From a checkpoint of a small CTC audio transcriber.
Training: muon at rate 0.019, batches of 256.
Rows from block 5 of a small CTC audio transcriber, named by matrix and row number. Rows with one number belong to one channel. Each number is 500 + 40 x the weight over its row's rms, rounded and kept within 0 to 999. All counts start at 0. Numbers have three digits each.
After each channel's rows are labels from the 100 clips, of 14848, where the channel reaches its highest value: "lies over" is the class under the peak. Only what is clearly more common there than usual is listed. The data: strings of digits, spoken by a formant synthesiser in many voices. In brackets: how many of the 100.
# convs1: first pointwise conv (model.blocks.5.convs.1.weight, 288x288x1), inputs 192-287
# convs3: second pointwise conv (model.blocks.5.convs.3.weight, 288x288x1, transposed), outputs 192-287

convs1.232:535498486480535473468513483486473429504440469536529484564498534509442496498464487544540468469438587570470528465436450577427570491503459512451509507553474503524514480501589544464565486510533419534497467516503451565444496430527480494528589498515465439476509516501439480505501474554526555487
convs3.232:540538483534497487471446459509478434485543422474468501474484469529470463470468502540497523468466492552520514530516436449463517523486490552462528466505543519434437538476537475536504495502484524556459498485485438490517513509472517487472557504520490393531491454476418492417473438473491525490
lies over: /eɪ/ (55)

convs1.64:479490455488561557444418424499495472479481489471527523481406540526540571521519506504535497503539492471470525537529525447580444487455515466524433464613486474525519487512560426521498503497478463497529475494468509501468501492473491448477485432500492569580530519568506534579501560540446463533
convs3.64:624441563511543525492565460494481537459466502516474474404529531517470506513421487481450476495496516490474494412489506454500444520506544458537448430515505482513450470498419473511486492600430554558526476518456606473527466500499527517511519429515514504437513493472518447494511526546539512422
lies over: /s/ (62)

convs1.237:572546570500476525496529462425530436489538549549448542515573513521487500567532453449461479488551507544451485487442566496574510484491520522530508471517445481493477465533469501541513488550514486506429480523564524501521525521500448513452464502496463571469482518499553524489530493514525483480
convs3.237:442538545556409530476544525484488444441598521511528554471398553519448515482565485510509486475551529556575468515476536467475511517456513476550550476554499472475487454508549514484516503527476477469484542531513539548568475501541485467471466484521528469472524517460490476410533461493501450513
lies over: /k/ (97)

convs1.26:507431466517437521519483515475566501456542570536437457493559442494472477495526544503478507504577532496572474523488470525560527522497524375520531570513471445501497482490529531456531472479470506476502564532450443539529470527517510538493457535491476562486503506535507582533476550531551506427
convs3.26:571551483496496509502505539546481514540530484544487511562526552484423485514456490467473499486486527431539428536521522521490513508496482523439504438494544527474520500502534481540480455564508514522509447487499472598545540492483514574565464503503491451462490490452542418494521538463493475511
lies over: /eɪ/ (25)

convs1.282:473582479495602493491468516507547527462470448506560485450562410471544485523480544470478516562540489461502464458439452448433520513399437449550399440540574552477513484524445439489436521531490510434480485493493486474473525521594525584473532509508552476516503550529399541439539504512492451528
convs3.282:507559451502519459535532501494438532503597503511522525484514524518467503507515456472458514477574494410501479505513522546468443484506441544510460515473539572438487440474521516419523470484435550498474532579532454498495465538487512508507510506481521572521452575545419557458446524530507484511
lies over: /ʌ/ (28); /ɪ/ (27)

convs1.145:493473494486485508419497500521491482554547469559495444473475440488489543453506497496471418493470516499512484439474556514456504504638515535536512582511495527542539509464551515523467521512506488546539481510495545504465437531459496635526401439438521520559487451449501492520539465550514509481
convs3.145:414520502504529502527550571513514564446559455430497458474498547515486545469487473479522489530421484530450526449460512470488429523546515552521499444491551567471534465513525529483541446460511493520463519447511519491492509490518527543453472487563463547655501539564475508514504515480551417480
lies over: /aɪ/ (42); /ɔ/ (39)

convs1.117:501488514438493485456450557529507488551492476462464497388519571543516506475526463443535507514459534552545494544592507513590576559392491557529520431554485476496516515458521475502507455489566531518485530483468495497557511467508450498532530485516461545460471567436505514500428549493490475434
convs3.117:508462494441518521526487592546466538549460479495498505411527545484497517523483514506551557494444496473534501506549467474504469552535426546486566484477522505579559530546500488611511471498511517566477504497523499478573505533517507502527515507468493469565485504542473479483437488507499463488
lies over: /ɹ/ (32)

convs1.268:552456518516517496508594525450515487505451571551482499490465537458493527572554499519496474496509473528467484580469552521462493532499479477433424520503499428469459487484436489495543514526456456467472543482519509526572501545496548502495474520461490513450484590531574487530519530505531447525
convs3.268:527527487492536521453521512547497453509500521446522541528426453512411472554538495558477454486514440442528528519516506476454457465482509481448589522471517457624532514482442501524537510472544559510442524501527519455490514535511499485490465487501537479474588455489547498443575431507477508603
lies over: /ɪ/ (94)

convs1.58:465481504520527500522571483477498519524504544470534554516450495527517453445489466585448513510459529485379515536548548421477521531481471476470388462472536462515470471508551522518480483520500502536554416484453577545578458515503563500569437400502517470523488485582429494407504532491425447425
convs3.58:500448535527460503549486555532461478470475431449539449454549415525569540501494438515520579523593499534489520446552501467461521491523460497453513518551492551459491457554482457528508424556518521481507511555434498478471527511489480498506492490482464573495477552511510559528534471558460575592
lies over: /t/ (49)

convs1.84:506497522532500499520419488474506495514470488534495475535506484449464512486512574557486466526452515473448476457516478654534503448542466500502485515524542557618494490560501505532516459396498531434486565471503522445552512566496500488519511494517464516494511489551501473521565509543435494497
convs3.84:579446498524531545482543491508469491510475575456514492463484471469636507455527528515456535480476485514466485488490478521433502478481527409573468449480450499524419485519511476539472506542524465472520550494573494562490527537470448432486461530459407563475471451478509591454457517517482464496
lies over: /k/ (67)

convs1.31:505506557467476523493532509483466528535526496563429590497486465548467511559528509560522470554465566509507433462465549539574522497452482424579541524482507475514561554580439413507539539492513512564464469493557535445503463453439489505600501466529545503488498566450538523488482446516510497492
convs3.31:507470488487499507505471545402527435477504452514476509493491526453523466585499440529517465523585488431509534428513505443508481466535502582440506500479505394428578457581514468503486448510434480508491467565477453486501490479540464544513496482510455424434497480544487488477493533531461541473
lies over: /ʌ/ (26)

convs1.57:508564501503532489549463500517510478478502469454461532478508452537518490505504505488491517515505472437420495501534475560490504501519574502493474521488497479559541469591542495550510599453512494462553426502513604522525487431482508485508557532532479448479487494463503503512520541474487546479
convs3.57:455501522482538550483623514456490543445480559478476502535552455516530496512543483508479449475499521460483499523529459483508482536493417456465427622437545501568518530459444503565513502480437524466521541514465475506478529529502470499505462465500491547424506542476509485489470504486512547453
lies over: /ɹ/ (31)

convs1.157:519535455501553495540518515510494454484503563510525409547478567543526543555529531466488418528569531526462494502431461528508486438556498436497447515489492534460541525484499519499483479454509528492528498537530470533474549494540501501539453490419532487519433480495458519466562561491562487514
convs3.157:483513558503512499468529567471507511498438443480449464544481499488536523465467476529461482519425499500491546528522502489465487556538508484525517467504436422487475495612479514539472533555536508483505494479453446519510515505596520476510440559507498471502523502494511547485550367535485519537
lies over: /eɪ/ (37); /θ/ (35)

convs1.0:529541459499458417407474513564507487472496501514481529520467453541444525534519524511476506489454505466524468476491573492482486498484492524455488471486505573440461479606533511466517507528547511545499563534473458484515509496470467479529503491476501514488531503540489496470459586513455429529
convs3.0:552511517506453531518498561493461391512550472473484465501513577508538528538453487548537511481503493501522476508468521480428482491543478543508516554487520496515467561488441514490445442507468484458546532523525474509487509480544547454487482544476498487490544489544551496489581537457518479552
lies over: /f/ (41)

convs1.66:561442487458558489514466565455474509578443497558520515502526490476558526471483485359454502488516451507501530508539575499463536495515504555480479474533491515537492438467497471458480406481538533553597429538502538490472532493529487578498532474459517544525451575529585546494488463444463453552
convs3.66:501575415496497508496561496519487512418453458518509477486552529550500527505443499467545506510526469527529497501463447512514500467453449571565481470599539493430458569521489496537564513452482526481533446459524478452501538462496483547397482435455505527540504528481456448511476451492499521478
lies over: /f/ (58)

convs1.79:501451421478487540503440537468516446483472445451513557458530444522507551509509430476554474453553502549560491489463522562485468488504545475441480510599462549498451498436469474509499345546483489520444507525476581472504449465486486527488465448500517484529472519506547538495492530529540567492
convs3.79:453441508517506503446437497485553490511510421500473470457529439545457491514529518480521462486524511545508550518481606413487498520536522515602543510453508572541492451509464544520485501490557404529527501500533439551503512513512598488470423500478572479578553545484432501538506498541546476553
lies over: /aɪ/ (45)

convs1.243:474504375479414493512530501393481511443437480579502527476496482562496543435494471471474494516504481501501479473493512495446566519498462448516506424541558441454480521521466569492537534557488471474491472546550514504506532477498538516534514512514474483538454566575491516602494427481509583456
convs3.243:538496472533494540532465497566488543564432440441481499572489458480429539528521521520504450504426490426491573418521571482515447483444455463484506496471574525462568472494485523494527544514540466350491536458461486518571488451548418466526520450529490516538491500502499544487510529501500570485
lies over: /ɛ/ (93)

convs1.43:495486541493502461506439410483488459566449582536546482504526458495490516532498507468467465519535451466529537435507541491456515486506571475462495482411514447401586460532489553436441483568512531476475473404458527478476521507544538541537491487568481512527523543567572532510485509399454459502
convs3.43:504494534531444472507473497507469499508503489529480522494436427470455523487534556522464497516445479471486522556460538463513485452494535485503433515504433524501492523541495488527506520455549498606526528557451450604409539477499457563552473543562523501540491502423550481483569491480504529439
lies over: /ɛ/ (97)

convs1.143:496504451467524459556565486520522531452502456573488597519487501520544424513505561499534539522483446481437484522519517487481524488412524436519522553499510523502477527516471509539551488564443544566508497469505459477457483480494473484534431471438547566504477476494501479487520450600518472488
convs3.143:515483485521533579499530483491487476567438519508494546582522473523489533499474506485553559537465502541558550554489544526471530488462445414516502428569557466495436515551509516507455460503526521570548525450516477621510532465497493537499524454504489398482508576483481510528548492476503503470
lies over: /k/ (67)

convs1.73:515527521493509548500531467528483598464503483483450501523516500470559417477525560600495513507444496500496504497492468473479560499425485483497461497503556481481478484478543469468483527477498495461506465528482560419487526518486466534527558490507494421534523497523559418500466413508515488548
convs3.73:491525594543570517507500528530482525564523452492508582481425534494550463502523508515558484504437470505485502547556479461451505510421503441453392503484521503537497550523452498556513454530519539542412468452476569517566473492563446459505483503588519535508546480508540496467500566469428566534
lies over: /ʌ/ (84)

convs1.9:469512470516550478459452449492429454492486465469455477505487494408503527500460503490500551499444509461546461521535521487519509489471523458423517470533496493528499554516492446502507493432504474543525454573540537475527517408469536466469492455468441560548556490412485531482463495516457485462
convs3.9:504433519512478473444559511480502447536573528484515428491511441521498486511498487516496504576440495383567439447526525484504509514455496542542528505522510518536541497541575512458552504484437481477500502474536515483476494588553538542527503503515475432450536521580448465520489473515429520460
lies over: /aɪ/ (74)

convs1.90:502426437481544487471493494442544460461490529462476494487482553525476408535515470520457528499573513546521526496526515519477477503489487469528483514551476445527546461572480492518532480520506486435491502449497450496480493414559524453458413483505528455570522576425518541516514516472464516502
convs3.90:427507451506441505486452455551560472492436485540524497559474531492441548467490492506522581509492485533439447508497536506480453449487557550555542473516516517523530547569560491544492532391509495501481499443467416536544480585548590495502550441575541485567500457496534582437536454489552495380
lies over: /aɪ/ (97)

convs1.139:509494471502542538493517545543543493485486556446522489469521454504470482483474576602489467512528604519481458553482505533500543514483517491518496482509562445516517500493489610486545537520547492459441494498632444435548532487445461486468562493452546499507482491484505506557505555517511532549
convs3.139:456506555510449495462472520516522502458490513468546430471508452486460538490481478458453557506525499501545504565488454437499449482459529479491489451528495428514552526496470524459521550522457496499482489536542467453428518520517455528528423484478519500450472480481415480470520472442422495505
lies over: /ɪ/ (43); /ɹ/ (32)

convs1.285:441470511487494482511531537533518560460486556513510446542528525530495537522420531551548518478546488614511498465453482462523458482521484428514482479542544490456560518582489472422455467540548514494522478542498498545481502442496487445515515463542506433542509454502447544519497541491541487502
convs3.285:415521488464510532529561533473496489443483514496483529491543466481585479542472479471529547522450475445537506553513572470519470510474492490428479459579454394484521560463531516563518457429544534535433439538492552501529527386432478455424401485470537581511554501525452473454453497457493550563
lies over: /aɪ/ (98)

convs1.88:513534548531488509468518508536531442436520495466545516432493587482496496489481503530419503463474495456507573468491530489520499450480508425421570498566545483507555465503520493484475488480492488516500417519452508489498490568557508566446463510470491459495553464517485494488504451534563595549
convs3.88:548583430471531515505484523550559460508507460534513478510540453469540577550528545551448556504419515473459481475531476539439515524518510540423493499465521458533456491448456495449430479460412489473486534507543518488466500460454526527468450485559535473500471491443443570559556484530600380447
lies over: /k/ (47)

convs1.265:586482488471547425488588521442526489485473563479456465510502548485493412457513529468546503473523504538468461542446503505461426508466523611514562495463482498566527539565496434464423449484489436483538459536533473475474474544544524519476445496565479484578504507539487510473480492502506513590
convs3.265:465508503498466475567517533496502549512464499548489484481504507508514468490491459553573508565494478509674463517480491526624508536520528479462527529511479458497541523518524539457488486531535489453522528444485510527502498509535543476505466498518511485507457528514463481468503472490498469483
lies over: /θ/ (87)

convs1.111:453562486468443569469514541502548566476473489488489580530465474605540472445526476512460463517505473568616501450503572514523499485481600547580491490537518550528499483480452459415498497524529504497523522539542509529461519462501495559491442488525496554529470465509424507510428465521468522490
convs3.111:487450463492556500493431458521531489528451537453483562452548572520498466481460490517574545521460492446429485527512490534525496514537518501430498551478511509512515497476537505516524492488491455514487487476564486529578544520529522500534602525515470531508553488529500518445441507438503428486
lies over: /f/ (40); /aɪ/ (30)

convs1.52:513484507515511522465426583525479497480489488500488561524570515514466530466440544514493460458492541423558579505485533522570475474498515525488510495460438531534531503507563484552538515529477489486514592447516447493450487567522520462548553482516500413464485502589468500489493487518537461495
convs3.52:530545494512530534510499447515516508498486485415503504512484469515456504502478428513534511516556511461459498489467534404488522493532557438477543499504529503452516478484480470514472495526509500492469573548490445542467479498536475505506445528575593527538498471599470552447467414541572585451
lies over: /k/ (35)

convs1.270:497521524509482577505420569517504469444503456448535377522635487515505437441455438484546600473545514503451525594487566505515458485466527566536489561503566570521502486524546526462518483464504541492507518492477472493527497503472536464577499485519499527481536453536497466485490516538519465589
convs3.270:530443525480512506507528507465472548498449427479499478503525423461530516447492521489501492475496489509498482503534559538550505520467475475471494489462477502487513475543497519478498445461528488451463504505534432514516526440509528506604447494542472478448556540484452466480539564571526507549
lies over: /θ/ (70)

convs1.30:512549525486443487559531555536505518405517450522548519508578575565516522472487521511503511543561514486479503498493485379447547527551543537470511449451588482522491498483479463440533496503479526532467483542491569529469539521446525553584465489499478496502465542486486557560435515529478479542
convs3.30:488410467447432418496419488554609474433547493533511524521412503489474481475561485437479460501506524518482523496535514507441408493478421439507426421504497529443451539583436506550506478502501466503558486505598464508504516490462512461502482469579439504530475511458463569569518559536500530481
lies over: /θ/ (43); /aɪ/ (33)

convs1.101:614460515532472511495481535462435587521506462492503453460527558563507516473440534472456525538480509532489472550492470567511484531537549569466534436439538524506536502556474452530425493573478537534514555518459552482549519470407552503538456458528487541508493403501527441502533499479546600478
convs3.101:534501534518548496501481422540471490477504470485508490553547526543471562519464491533516481529501501440535492492479575424518519512438525504460451460517462484540527529495477478540454495453532548492476538577559483499576490493478497471427488529525489470521421463483456553556481502455461462461
lies over: /ɛ/ (43); /aɪ/ (29)

convs1.256:557557486547495424450501541470500571510561599483519525533543500552582488531495496479471513490542490537494539459509560476492480520502448441479455482510504504462519457554555507530481582514510481476550477558478541455489504523552488467555504474578513483542489514479460538509512486465526499506
convs3.256:555574491484500539506514497488494530490526532480502528443510480507497538573475579496478491504434498463577442537461424538538523530507504461510432514506439473557470434501517468495517525461503524540438547529447413550496515472515471528459518474530556525450535577523517487458493573460455527495
lies over: /ʌ/ (70)

convs1.1:552595500513492441546530494479522493435473449579479512548551527514439517541461444459467545507430466481528487527493526531522503514507475522515536509551531504443448484511443530593479491447525504561507478478675469524474506491504511559511500441487510507465541515541582489516503508503512501500
convs3.1:519515457525524530496503551520522569549496559494496543526486498486484472463509471518518523531370513529519499504468451488506535513524492545501479506531463464471471542462517478450499473509611515478529503498414493519521476481491482505473468482487563507472505505449482498412436506477524484441
lies over: /ɹ/ (84)

convs1.230:585517527484505485517516488459520480514454540416523456507550439508507459495516593438475455473556473521516455422472450467498480547487438440478520505439488484459489502504439510528553451522532456485446524444543518552433482483537488520562535437548514547512469489475452554549500456550488435564
convs3.230:453592464486470454460527521537532550513535522499496576499523478493451488519548456486589548491502498506528471437502496515558435523540516537486522525493536528506492491566566495433474527534534468476426490474451436505526525499494530510467488469569497502577542478475546565508502537547528544518
lies over: /ɹ/ (71)

convs1.245:429506438476471530607545439487502540527524506477501437512502546528462460433478480474515534515555436532569548461499479551452538485489503493492559475540489516545465489533492492527557450558450571421469479526492473475513487506507548489448540546499514487439487570473470480528524471502436541446
convs3.245:519538588510492519419442487490547439531480532406552481445557578472552471477512496441500522522447508509523486490497475463555477460514502472483440471469558507480511440438511484513476477486529529457441478465483428488472466464514521430533581519535417440470553509490434495487462457426411479611
lies over: /aɪ/ (43)

convs1.55:478516510507414474479468552542494572607494448516529559521486479524527552492556580544483490530531466441473471514464503510431422513480585487435452522470460530497482530480508491435472464480525509550529485507514421483542519430492460455393463464520481496605542431442520481421527501445524523538
convs3.55:550460486492449473457516463479518483478519463462501531447462498516450487546472471480496430475454485554454524558531393502544562517592503451527439499550461554556505479541430536460533491518534477611509539551500485443443517456469531507566469537504475515511487533485428505487483451557526492523
lies over: /f/ (43); /t/ (30)

convs1.277:504522481512513446450580563427516536511464477467494474506564538452508466534479535518474543504539518432539472489507484496553442502520566442564587470513505575508464542522561493522554455531513478498454479527564471488445545536487537531450465450542507451468494478506588510520474470506542509526
convs3.277:472511525522481498486536475439561493524510492513506538491535540507437511499434450542495519495553486486477499561452524494449493522483503465531521533568555548484536559485526478520518513501487505478485412510566461483543478494516485549548560521435470534480433483464452517482583532523471498560
lies over: /s/ (59)

convs1.195:578400519510537466454514477519496528444521472579475417510480467443515528508515440530525557504480448576601513530505479534450475480573518481470546539525482520502509496486502508433517555564503506570524492557464515443505506492512523459504444471504494467485492394570489461392475483487488508522
convs3.195:562475514476438532558480479504556516477506530416506538531493540432501512478430531533547484477478482491565502516498464473450517496505538438518517494516489567448461510500441540565544513500540480560558462486457499501482511550450487460519461584478461529472482415483494543492436525505498529553
lies over: /ɔ/ (57); /f/ (39)

convs1.217:548503494489449532491515552532475577496473516466607543505504449529570442503477492401527522514504492514562563424541535564502505412530547495502488506509529454575488529478435483464468530503541558540510484562468452534477569493516480472437451479454448564535544570469512462493439551516546494461
convs3.217:542477551529496420469579513481555535485540540517462450529525539512531535527528468465502586512528507476502442552489495510540498485544513568587411550546513428505490540547470460496462517480456455467510422477520542469531481546507468520534463502566497501478467496496536471509555561466527468497
lies over: /eɪ/ (37)

convs1.276:483566534498517500512489493505526537534476575509478527551525479482531523494521509432482527501517479579466491426523469501435477535478545467446391494479531482515525544452547495483517470482468520501480509483494532488493491483520475565453518575540518585508520544482481585511509467533518505492
convs3.276:466516499534507547496513503505501494481509529539488491555543483474311541473537469498481540472469507477496478506509467536486432528450441500485452510506554521440469447489562508497522518555474477536511509514572482384463516542446473468486497502512563402448510484501452470517576502505491477464
lies over: /oʊ/ (48)

convs1.27:506511488488515520505450493504513506578530513532482529505557535461519455586526480494492481510474501534495477449517486487451495468428538506463495540436462476438557474568524507464476501530528512506413515523505459419459530526449469570423528518509499491602489497510532427516483391506524486511
convs3.27:455514563495473518511497510541462513370494430448497484450381454474496530513479495506531460500461494469558509481515504496491493544574508549531543559477441495485475517462489492504484534450456468484398438496457508472530493448499489438436488517499476575489525480527561458474493536467547495503
lies over: /f/ (87)

convs1.23:520501530526519434509548509448491516501495467432527430529468486489461550523472476566549535492544574496534534432581527483452439470464523537495520494484482541488489509451468516547461537523474526416533511452415514457523527529420468477548490463513487537487495490528523477571522483476404469521
convs3.23:464478501513547458505511471540464432468666508527520439492431572480531462502523529511517487493502527531503480513504459567520492513524525545501500496448490562525501532583477473481481537523499526527462444474493567452509470484484531534455576460542483461488527497433500499493553469517516425455
lies over: /k/ (49); /u/ (34)

convs1.36:518465523522526512470487548500496541520531472555540496490523485504508449558492515611524501499533463453496517483430515522528481510500466571497500483486464528435539536561484485508580497533534506411450525426447514463485514522532499527454518452546471471539503531533471401474505486463521499508
convs3.36:533517533499470511517514515498511523486485530584531474508537502525568490494472507528515548529555478470505505442488493537499489455535488541549456503518426505475524505498514506460551556487453546424516510456402485601550478498529481458482509470524549487480534636536496600491523484481500492488
lies over: /oʊ/ (79)

convs1.274:624421477524550509512574579397499484501532517514487521421576519459513561515531554473511515517508493476493500456490523496506533494582551449520459460483430408520463533491492511423454474515539477534523467559426557516479500493493506534487511479540498485481508548530505469514496521466456544398
convs3.274:489409591560524480497552525509480521475491509460493515486536561516515539509488491501497467474480510530475488555493585536500511516460499518584457418497572518547478493445470503469503451471483560526470568477522487538524450512454534516434490484505524488549505426524427517452533468567477451539
lies over: /f/ (38); /t/ (35)

convs1.236:539511498514568471517553467403531525482483510494532436519489504532438591562518508471567437493513520528489539508523551517495483486501534549493438546442501489520519501474496535456516427454518500507394510461491491502484489509551511517517472456420501572463500453497573551504471426534492473507
convs3.236:505555379488490479520480555569504472529537469473513445496510458539519520521455549518492581466500482499481450566499519523453446474497512446543496489549449483501494431502483478540509534479445457471454456507442514552498474487454451425459474453587401523484469423498443509479459430519471542506
lies over: /t/ (99)

convs1.47:503469521538494421476481494542496475499483390518489490498517509479458549527469479563476530495441478481416502434520552437525484482472489538524510504449529548523575524506484470491443529491511533472462543510503515463530505510410507493519451497534515506492491557574580477528513607500497480471
convs3.47:480478487490516522472538502477494484515428460505477471482524491509463531474460496517524561486531479484487525412484447492549513498408526464572542453524449465529509480537559449541525453539503440499541466524415526549498483453573514440624533417486489486533513519533477554473503511473449526427
lies over: /ɔ/ (51)

convs1.25:499540519506500524476454542534524462477517503481557475456470451485544428568422473529417526512508547503548517527575513517512451446502529513499517397497466502489485555518514549508514500480545453483504489527469463424565488425518475468538441467455465448560473492533469536557513450489543483557
convs3.25:484452460453449519463549471480507525511490489420517457447446509476480534512519530470550501498537486496543532511488505514509487519494521435522488592472483495494520511451497472505485511457468526472459438459455529497473490526536535623464495415513520458453542417460478426530472536486475515457
lies over: /k/ (64); /ɪ/ (36)

convs1.6:478465552507470466538559450463481497479499514539491525508440504499576456573469458484536565482526514428509548485478568490526540488505611440524483518518559518457573528530416511479488524470470498539494466485534413544495504510511474505518505511540473574464487535540525553501476414548491490507
convs3.6:466422562506528523507489458475444507538502531489498527524429534502355528509451518509529470528487495515543500534510477526521478498529560480530461538469470479517490573522549532454480521492486499507555530485477480516475508474465480480504483519500537526573482503545479485483552482454542486533
lies over: /eɪ/ (79)

convs1.8:570473499499484501498509549493507524582427564547508606530579517499496512478492470484516568419563519490486486480541528501453495492514535442479468446486535477466553523496519524435552593495496482545530449560570526483420519534525540540434434478529543545503508426556457518499548506463510551493
convs3.8:535552561520544472474482481439504474522530501454519527536516520535530555499592441433531465525502490515477479450506499475534512503479448497481446505480455534519457561502487506429550482447512520347472503503539451591484498497544515472432412548544512549524456497545550522513530563550511479514
lies over: /ɛ/ (100)

convs1.104:472472505511521470534541579505513522514463564439484440533450498525504504513548525524527506500431510606463470483497579465514531487593508535570505461539460512518494470478487490472461478429446493569511459540517543500457520475469531435506497517570503493565527446478508559497467475424446384540
convs3.104:576539447473482542476517483503476488452516551525523445481454550532467477551473450481526475503508494585500495417493499469535493451516457514521555611499519526534545527517508521524528557444524507477523456545489546436510490491521517628455471466512437521477519463454526454491525520462537448471
lies over: /ɛ/ (85)

convs1.155:550423497496465483472532557436471582501460499491485476513493542501510419486469491493464565502494489500502455535544498525501463494418496474469447509495388495515518496531552559530488456512493496488560463513524382492454505521507533539521508639526525551514520475579497507431489510510543440497
convs3.155:501519489498543475472378514507534559491506552514544504488525538529520466477474501531614585516429480471494504534486497455555445453548476517507509487569496509519514440577472478455474464500444473503574558474528496449531514472520543444482486492450590486559490512479427558482528492489502467490
lies over: /θ/ (81)

convs1.119:432553467491526457569529509500531459574469496545471487502483443524514459378494530418557577475444565547486494520427555459484474497453534496469498491564491481508481493440532502502536509463464459522487566417511438528508479441527513471483476527442465461592512480459537517503493494542500504523
convs3.119:587519457520481492482538503486578536550469514507505486467440493514477479520544505534501488490399502564545497563483458475525509503506463475570531501451609513521536481481503475441479482572514474484560447512569452526545496421468554501532474472480496533498519517433411443506559480418509524537
lies over: /ɹ/ (27)

convs1.204:531527465467535533515557420472507448536593465529497525499481548501508446495504519454520477459504503512488529463513481480545503482517597515498491490485514459540550491569527491567515495559494469494529510487579519489537526489535480495520517510463514526531505471485536532518535523484563484484
convs3.204:461531545466542478441478421445530504517522541469543507527588542518510503471520545477532435473520511471492405477520483438489455466458529490406483523429492472460512492518500511577488453495473493485528454483522530526468476467472483417531529531538428510482467520519413454582432487526468446544
lies over: /eɪ/ (55); /t/ (44)

convs1.41:545455495482511532560484477496488503408559485516483474595447471496476473475457474473506520471565473523457473531467495566509525496510453501390456464551495504425499474602503452535465436560481471561528455473532504404494522451572595479551544481510495559473586447513503503481553500517543541495
convs3.41:427605539462476593533492502501506560524526479509504438583570455489495506494496489503540500475586524441460534486506546558491459518528413533449463496620543551485496520456530517493462488539490472472506462495549486505435557506551478476533559486522453579573502514458567483514513506475507469445
lies over: /s/ (59)

convs1.202:448520423484596523434462537536463545473509545524506456467513569445516479549519470508482507494489504456495481534479526506533534534516486460625514478437394497505489457465506489547473488543547515547501500502480497495504535549421396554471503486498524511527480466447534537571500468441532467561
convs3.202:528546473504540496588513542496513492442473492421492423398434477481492442466485441556475494507419507424515462494500463533509480508548505515534534391469544549502470508555499501456554512491464549519472532418440458488458487482487423482523524460477509484486503502450549425548524525430507424472
lies over: /ɔ/ (30)

convs1.244:457495512502461486512623534459534545440513429480491476521567488449482565525523521453516500494544533566519491515499477503492549496474537518486527510506561482499488459508574462468575511416509501563545482561461513485582493523487533461505508536488514508469470407479515527547527546540459481510
convs3.244:539484503500496522504501530464476458534582519453523532515484415472478422532441523523509503496439478544496510523513579473473516491452553501434561515486532515528497480558483513566471454502473491532489557548446603542534502448488552554493495468426533470512526448450520576516533542518466476533
lies over: /ɛ/ (65); /ɹ/ (26)

convs1.262:489430490481530492488583552453531474521559534477462453471650416502599473534522508490528529499531459490513469561507538540520433507468510523541464519509481537512529504493524468514544471498496518392453473508605575507495501474502472592544503583557518452478523482477415587507478456524477463537
convs3.262:473494485534506482479520468507518512527490428485485549540495546521459465509488501538496564501398510491557486561473494466529481516394474478507464565576499492470558544531500489572489439500521462510498495467555559464483488498510488447511547445490523529463503470484492444443512498433517488556
lies over: /s/ (26); /k/ (25)

convs1.210:625524507515516523583533516501528470496453511504480440515501523510553530510562513546457460524519534420473487548501490464466564511480550463491478534430497528536552534498499530408470502496511471434495451508494463504476474453479505437564604445547510475448469584570569429550467536532536470430
convs3.210:519557506516499493509599561466459539544431452499496571590471540506502473517421490492524498557518501511541479507452485506430475535454535429508589512485464501573517542499528492552434479509507527519515487546587531467513447408475513513513535532518480454421450532544587543526550533532443528387
lies over: /oʊ/ (44)